Weights of a small model that answers yes/no questions on an image's attributes: trained on seven-segment displays showing three digits.
Rows from block 3 of the fusion encoder of a small model that answers yes/no questions on an image's attributes, named by matrix and row number. Rows with one number belong to one neuron. Each number is 50 + 15 x the weight over its row's rms, rounded and kept within 0 to 99. All counts start at 0. After the name is the row's rms in percent of the matrix's.
Before each neuron's rows are labels from the 100 texts, of 14848, where the neuron reaches its largest size: "fires on" is the input token at the peak. Only what is clearly more common there than usual is listed. The data: seven-segment displays showing three digits.
# gate: MLP gate (fusion_encoder.blocks.3.mlp.gate.weight, 1280x320), inputs 128-191
# fc1: MLP up (fusion_encoder.blocks.3.mlp.fc1.weight, 1280x320), inputs 128-191
# fc2: MLP down (fusion_encoder.blocks.3.mlp.fc2.weight, 320x1280, transposed), outputs 128-191

fires on: "dark on pale"
gate.186 096:54 37 41 72 58 60 42 68 36 32 36 57 37 42 69 38 55 65 45 78 20 44 51 63 54 54 60 69 55 45 65 49 85 41 18 44 57 70 16 57 52 65 47 48 21 81 52 37 70 18 58 43 57 53 56 37 46 34 47 81 49 55 38 51
fc1.186 103:57 39 42 48 34 84 16 69 42 35 54 32 56 70 48 58 56 28 38 47 79 70 49 26 43 54 36 56 46 55 51 45 76 52 56 40 37 59 57 52 49 83 62 40 60 33 18 30 65 59 54 19 47 70 41 39 32 29 35 60 50 37 54 75
fc2.186 103:50 32 25 41 35 53 63 44 51 28 62 62 62 70 31 35 70 61 60 48 58 64 64 33 42 39 46 63 48 52 48 27 39 48 56 70 54 66 67 55 42 70 60 69 38 38 39 42 68 29 98 60 50 54 41 34 47 45 54 84 51 61 32 58

fires on: "the digit 1"
gate.160 102:56 56 31 40 56 49 65 35 60 45 45 56 82 55 47 70 46 53 46 39 38 44 79 42 65 48 49 61 59 42 39 56 68 13 47 32 61 94 72 76 28 57 56 82 27 54 36 48 62 52 54 58 51 51 36 24 49 14 64 65 50 64 34 43
fc1.160 091:55 46 62 28 89 27 55 51 28 59 79 33 61 53 53 55 54 63 31 56 56 75 22 53 42 33 55 53 41 53 45 50 42 41 54 68 49 49 60 46 65 75 50 73 51 51 57 44 29 50 62 37 40 19 56 43 39 39 74 29 21 57 44 44
fc2.160 098:55 39 67 29 72 56 55 45 55 46 56 70 66 69 44 42 40 57 41 76 54 55 22 47 27 49 13 50 51 51 58 43 53 36 66 54 51 46 39 31 45 58 58 58 25 38 77 48 41 45 21 57 51 41 77 39 45 41 69 65 61 63 67 45

fires on: "amber glow"; "red glow"
gate.640 089:52 38 40 27 44 36 45 48 68 71 51 63 42 70 46 23 88 59 42 43 77 60 23 52 71 44 56 61 70 54 62 31 47 46 39 39 36 24 60 34 58 20 45 45 42 75 30 85 30 49 56 52 55 67 71 61 67 48 57 60 67 44 55 44
fc1.640 097:85 53 38 56 35 32 64 61 35 18 61 81 70 32 49 49 53 58 33 56 32 07 53 40 50 21 33 37 69 43 50 76 25 38 32 59 52 37 40 63 68 32 60 41 41 32 61 15 44 41 66 78 34 39 60 37 71 49 51 63 41 67 37 65
fc2.640 098:22 39 44 51 67 51 51 41 56 48 38 55 68 39 49 42 62 67 38 44 45 39 42 45 54 45 26 38 25 62 31 60 63 60 59 40 32 47 66 10 58 43 76 49 57 46 66 44 84 23 48 24 41 59 36 67 67 52 43 20 73 41 22 63

fires on: "the digit 1"
gate.707 088:64 49 86 39 64 30 45 69 42 20 46 66 60 45 78 50 51 51 73 71 49 46 63 80 57 62 50 78 58 43 70 69 75 64 61 10 38 83 47 62 39 51 59 50 60 15 80 58 42 31 62 56 56 41 58 62 59 87 56 54 39 49 50 26
fc1.707 093:57 25 38 40 68 36 56 62 39 46 38 47 52 69 58 52 53 69 50 39 50 67 45 68 22 44 26 51 42 68 52 34 21 55 56 45 28 56 41 62 61 37 53 69 48 28 48 46 61 38 36 48 40 33 52 32 34 57 58 36 43 41 31 57
fc2.707 096:69 55 77 24 65 52 48 36 42 52 38 83 32 40 32 67 45 60 35 32 60 64 71 44 61 45 48 56 40 52 47 59 66 37 38 40 38 45 41 61 47 50 40 56 87 71 45 41 44 40 71 35 82 61 66 73 46 56 60 42 67 38 42 52

fires on: "amber glow"
gate.154 096:61 68 31 54 55 68 54 45 57 45 76 43 58 52 44 25 46 40 78 66 37 48 49 72 53 81 53 59 47 41 33 46 28 29 53 57 56 52 35 30 42 44 55 38 46 50 30 51 59 54 03 49 49 27 58 52 41 50 71 51 60 38 51 69
fc1.154 102:51 48 32 45 60 37 81 47 31 60 66 60 64 55 62 53 28 46 63 55 90 45 62 73 38 57 76 36 73 49 61 34 51 44 42 86 50 66 39 40 54 16 35 65 62 71 59 35 65 39 39 48 35 36 16 44 44 44 46 57 46 45 31 51
fc2.154 097:74 48 25 60 69 46 49 54 47 59 50 64 38 29 24 52 34 57 44 52 32 55 55 29 56 24 41 54 41 42 77 33 63 59 43 59 39 45 59 24 43 45 83 67 61 52 71 46 32 65 27 65 44 54 49 68 57 44 76 43 36 45 49 53

fires on: "amber glow"
gate.748 091:46 29 68 45 23 49 61 71 69 46 36 36 56 66 49 40 38 56 66 28 52 39 66 76 45 63 49 62 80 51 49 72 30 64 73 27 44 37 37 54 47 35 37 64 38 40 75 74 49 53 61 41 51 48 50 63 38 47 34 43 64 60 49 45
fc1.748 098:42 07 65 27 36 58 42 50 00 59 67 26 63 47 66 57 56 43 45 56 33 31 55 52 63 47 25 54 76 13 49 39 32 39 19 21 49 67 34 46 54 21 65 38 69 61 45 30 33 40 76 53 73 55 39 43 51 35 53 62 62 43 49 40
fc2.748 101:53 59 37 63 66 43 28 76 50 45 45 70 78 41 73 30 42 56 77 61 63 64 39 51 50 40 51 54 75 37 20 42 52 51 23 76 48 59 61 55 60 64 72 73 44 35 57 40 20 59 41 46 48 34 63 34 41 53 48 52 57 50 43 28

fires on: "dark on pale"
gate.538 085:52 50 47 12 57 61 37 33 59 57 57 42 26 49 65 99 58 59 39 15 48 47 65 58 53 25 57 59 53 31 52 12 40 75 68 58 69 32 51 52 55 75 40 37 33 39 68 29 28 42 57 41 66 62 63 54 47 51 46 62 56 27 57 38
fc1.538 096:47 54 44 55 65 39 27 67 48 53 82 52 65 65 67 70 39 52 40 68 51 41 51 29 30 77 51 62 52 55 41 48 52 35 28 53 32 45 51 49 51 59 35 66 53 30 68 40 48 42 54 29 60 56 67 37 53 54 59 34 43 88 63 28
fc2.538 094:54 76 64 44 61 57 58 48 52 60 79 50 31 35 52 73 42 36 60 37 55 50 42 51 53 45 31 70 49 44 56 35 33 58 50 51 73 29 46 39 76 71 28 49 59 60 51 57 42 46 33 70 50 35 36 47 64 70 33 31 60 68 41 50

fires on: "the digit 1"
gate.126 095:57 63 30 46 42 53 40 64 20 30 62 72 61 35 69 30 70 60 70 48 64 63 64 46 49 21 51 57 62 57 48 88 70 57 88 56 51 42 58 49 33 66 30 50 21 73 48 56 58 46 47 38 45 47 57 25 52 28 78 43 65 43 40 49
fc1.126 103:48 53 69 43 73 65 55 45 35 28 85 48 45 18 35 61 58 60 61 26 33 74 77 44 64 56 47 58 50 72 35 61 83 50 48 65 39 45 57 46 36 56 49 45 54 64 50 42 26 61 63 49 49 49 55 41 46 06 56 47 64 34 64 73
fc2.126 103:16 58 62 35 46 50 75 45 69 42 59 48 42 73 42 52 44 39 40 46 65 41 37 62 33 33 53 35 59 43 47 62 28 53 45 57 55 05 59 46 49 63 46 54 45 66 43 31 52 36 46 63 16 44 40 79 60 55 55 88 37 54 65 75

fires on: "the digit 1"
gate.252 093:59 69 40 72 55 56 36 62 65 34 35 47 58 38 41 45 50 53 73 25 50 66 46 23 52 53 54 29 76 57 23 51 85 46 48 39 73 50 37 63 69 51 51 47 19 40 54 47 77 53 49 35 54 44 45 52 33 58 70 64 48 56 37 54
fc1.252 103:55 55 42 66 48 88 57 51 51 78 51 45 38 37 51 42 36 64 66 53 57 55 59 69 22 62 39 59 31 66 40 59 71 74 54 47 43 00 45 32 65 29 44 47 64 52 56 74 44 37 41 37 36 60 49 48 58 43 53 36 26 60 71 59
fc2.252 097:55 54 62 66 58 54 25 54 30 41 61 50 86 62 49 37 70 58 33 48 50 67 76 41 31 60 29 59 73 45 39 49 51 47 36 66 49 36 47 59 58 56 62 44 74 72 54 67 61 37 45 37 48 47 66 63 42 55 32 45 77 82 49 52

fires on: "glare"
gate.197 096:62 32 52 55 60 45 60 45 65 67 63 42 45 50 34 58 39 54 79 40 57 59 54 73 38 51 53 30 51 38 68 50 47 53 47 41 38 81 52 41 63 53 93 75 58 55 37 61 82 58 38 55 43 67 43 42 23 53 49 48 42 48 56 29
fc1.197 104:60 45 44 86 56 46 58 60 30 36 42 58 18 54 48 39 48 46 36 49 43 60 65 41 59 58 44 24 37 68 62 30 79 44 43 45 71 48 56 45 44 21 60 40 50 67 73 46 78 63 57 51 56 51 48 77 60 14 37 66 73 50 50 42
fc2.197 100:49 55 69 46 72 14 67 61 57 52 41 56 55 62 69 30 67 53 30 16 24 32 59 44 35 50 44 39 39 52 65 55 64 75 49 57 74 24 58 63 40 49 52 43 41 49 54 71 38 53 56 77 47 49 42 47 29 45 34 60 58 66 48 80

fires on: "amber glow"
gate.134 093:42 36 65 43 78 12 64 43 37 58 67 68 72 62 46 50 57 51 45 32 55 26 64 55 43 47 25 68 64 52 48 41 45 34 36 55 56 44 58 66 30 76 37 68 21 44 61 61 31 53 61 88 32 37 41 42 34 58 63 56 51 48 42 65
fc1.134 095:43 48 67 56 36 31 63 41 50 63 54 42 59 45 40 68 46 36 58 49 46 37 54 39 62 37 53 58 46 57 51 56 42 60 44 55 72 70 68 64 30 47 11 45 47 13 47 40 55 26 65 74 67 52 42 44 48 70 46 27 87 42 36 49
fc2.134 095:47 50 12 32 70 69 39 57 42 54 35 46 62 52 55 39 47 51 73 30 34 92 61 61 70 57 48 42 70 40 44 18 58 49 14 63 43 43 38 59 46 59 39 70 41 60 44 28 52 41 45 39 55 69 58 29 52 32 44 62 41 54 55 29

fires on: "amber glow"; "blue glow"
gate.36 089:44 49 77 63 53 61 39 37 53 47 56 66 38 45 60 50 39 43 50 42 42 91 37 55 65 41 66 21 71 51 34 54 52 52 52 60 58 62 63 43 31 44 37 57 63 50 36 38 36 68 67 42 48 66 45 51 63 50 70 22 31 70 66 47
fc1.36 094:61 67 32 52 34 64 34 56 39 66 55 49 73 33 34 96 42 75 37 44 49 50 71 59 32 62 47 38 53 47 51 18 51 40 36 40 65 39 61 20 59 46 42 34 54 39 56 60 69 56 62 43 57 81 32 38 63 47 57 23 20 53 43 63
fc2.36 095:73 32 52 87 28 22 41 78 40 39 41 38 60 58 43 50 60 41 70 62 54 65 70 66 49 42 58 38 39 48 50 53 44 71 53 56 52 61 37 59 63 51 46 51 29 30 43 26 50 74 64 46 53 55 37 64 67 66 49 61 37 66 37 51

fires on: "dark on pale"; "the digit 3"
gate.53 088:51 32 60 67 24 49 77 57 65 54 55 56 27 47 47 58 36 55 49 48 64 35 56 59 51 43 47 44 34 69 54 65 58 39 51 47 63 23 51 45 46 51 40 52 63 49 61 65 49 71 50 56 32 54 85 42 61 29 50 81 44 61 51 61
fc1.53 087:44 76 45 40 42 52 62 48 77 43 42 47 33 56 51 71 53 59 39 66 58 45 47 45 40 75 47 43 34 38 49 49 68 52 55 44 51 61 63 69 82 74 67 62 43 39 54 31 61 66 21 49 47 43 41 56 37 54 69 40 46 55 48 46
fc2.53 091:46 44 47 53 62 62 15 43 45 40 47 70 35 75 41 26 52 52 70 51 55 66 52 49 58 81 60 43 31 49 66 82 71 65 50 61 54 69 80 53 74 61 71 40 37 27 59 50 25 71 63 47 57 59 93 60 49 31 61 47 65 43 43 45

fires on: "glare"; "the digit 1"
gate.521 090:42 55 49 55 58 58 48 51 94 10 58 35 52 29 54 48 75 32 78 49 50 51 37 28 58 46 38 69 76 63 68 26 21 77 51 64 35 41 52 54 40 76 67 53 64 61 56 69 30 63 26 43 37 62 34 38 56 48 53 36 19 59 86 47
fc1.521 098:40 45 28 30 65 44 38 52 33 59 44 58 56 63 48 75 73 53 36 56 47 45 51 48 36 22 40 49 33 28 05 40 40 50 58 53 29 90 49 48 41 61 32 58 36 58 45 45 51 28 55 55 45 48 44 69 48 85 32 33 51 33 21 90
fc2.521 097:23 54 68 43 46 79 41 62 61 67 35 41 32 27 29 65 37 57 41 34 00 38 49 52 51 33 55 37 30 50 61 44 38 47 72 60 35 51 43 41 43 58 28 28 46 48 64 35 40 66 43 77 56 02 57 31 54 26 59 30 64 77 43 72

fires on: "dark on pale"; "amber glow"
gate.415 087:48 59 38 46 51 73 32 71 67 18 33 62 48 54 51 35 44 56 59 42 40 63 56 41 27 13 34 59 44 77 38 29 55 56 48 50 52 73 64 50 36 21 62 42 75 51 78 70 11 54 40 57 54 40 48 39 44 56 48 71 72 77 34 25
fc1.415 096:70 79 71 62 60 40 44 31 56 63 47 40 65 23 48 46 30 42 52 37 58 46 50 67 43 57 37 39 44 41 47 57 57 53 63 81 45 48 46 36 63 37 46 13 43 46 54 46 54 41 32 70 67 50 41 42 32 48 54 79 47 45 51 66
fc2.415 088:46 55 48 19 19 29 75 48 44 55 51 73 58 73 70 37 58 43 43 70 54 53 73 61 60 38 42 41 67 34 37 59 50 59 35 40 66 76 66 36 28 52 59 58 54 55 41 66 38 56 46 53 44 41 53 25 72 53 75 55 22 56 62 54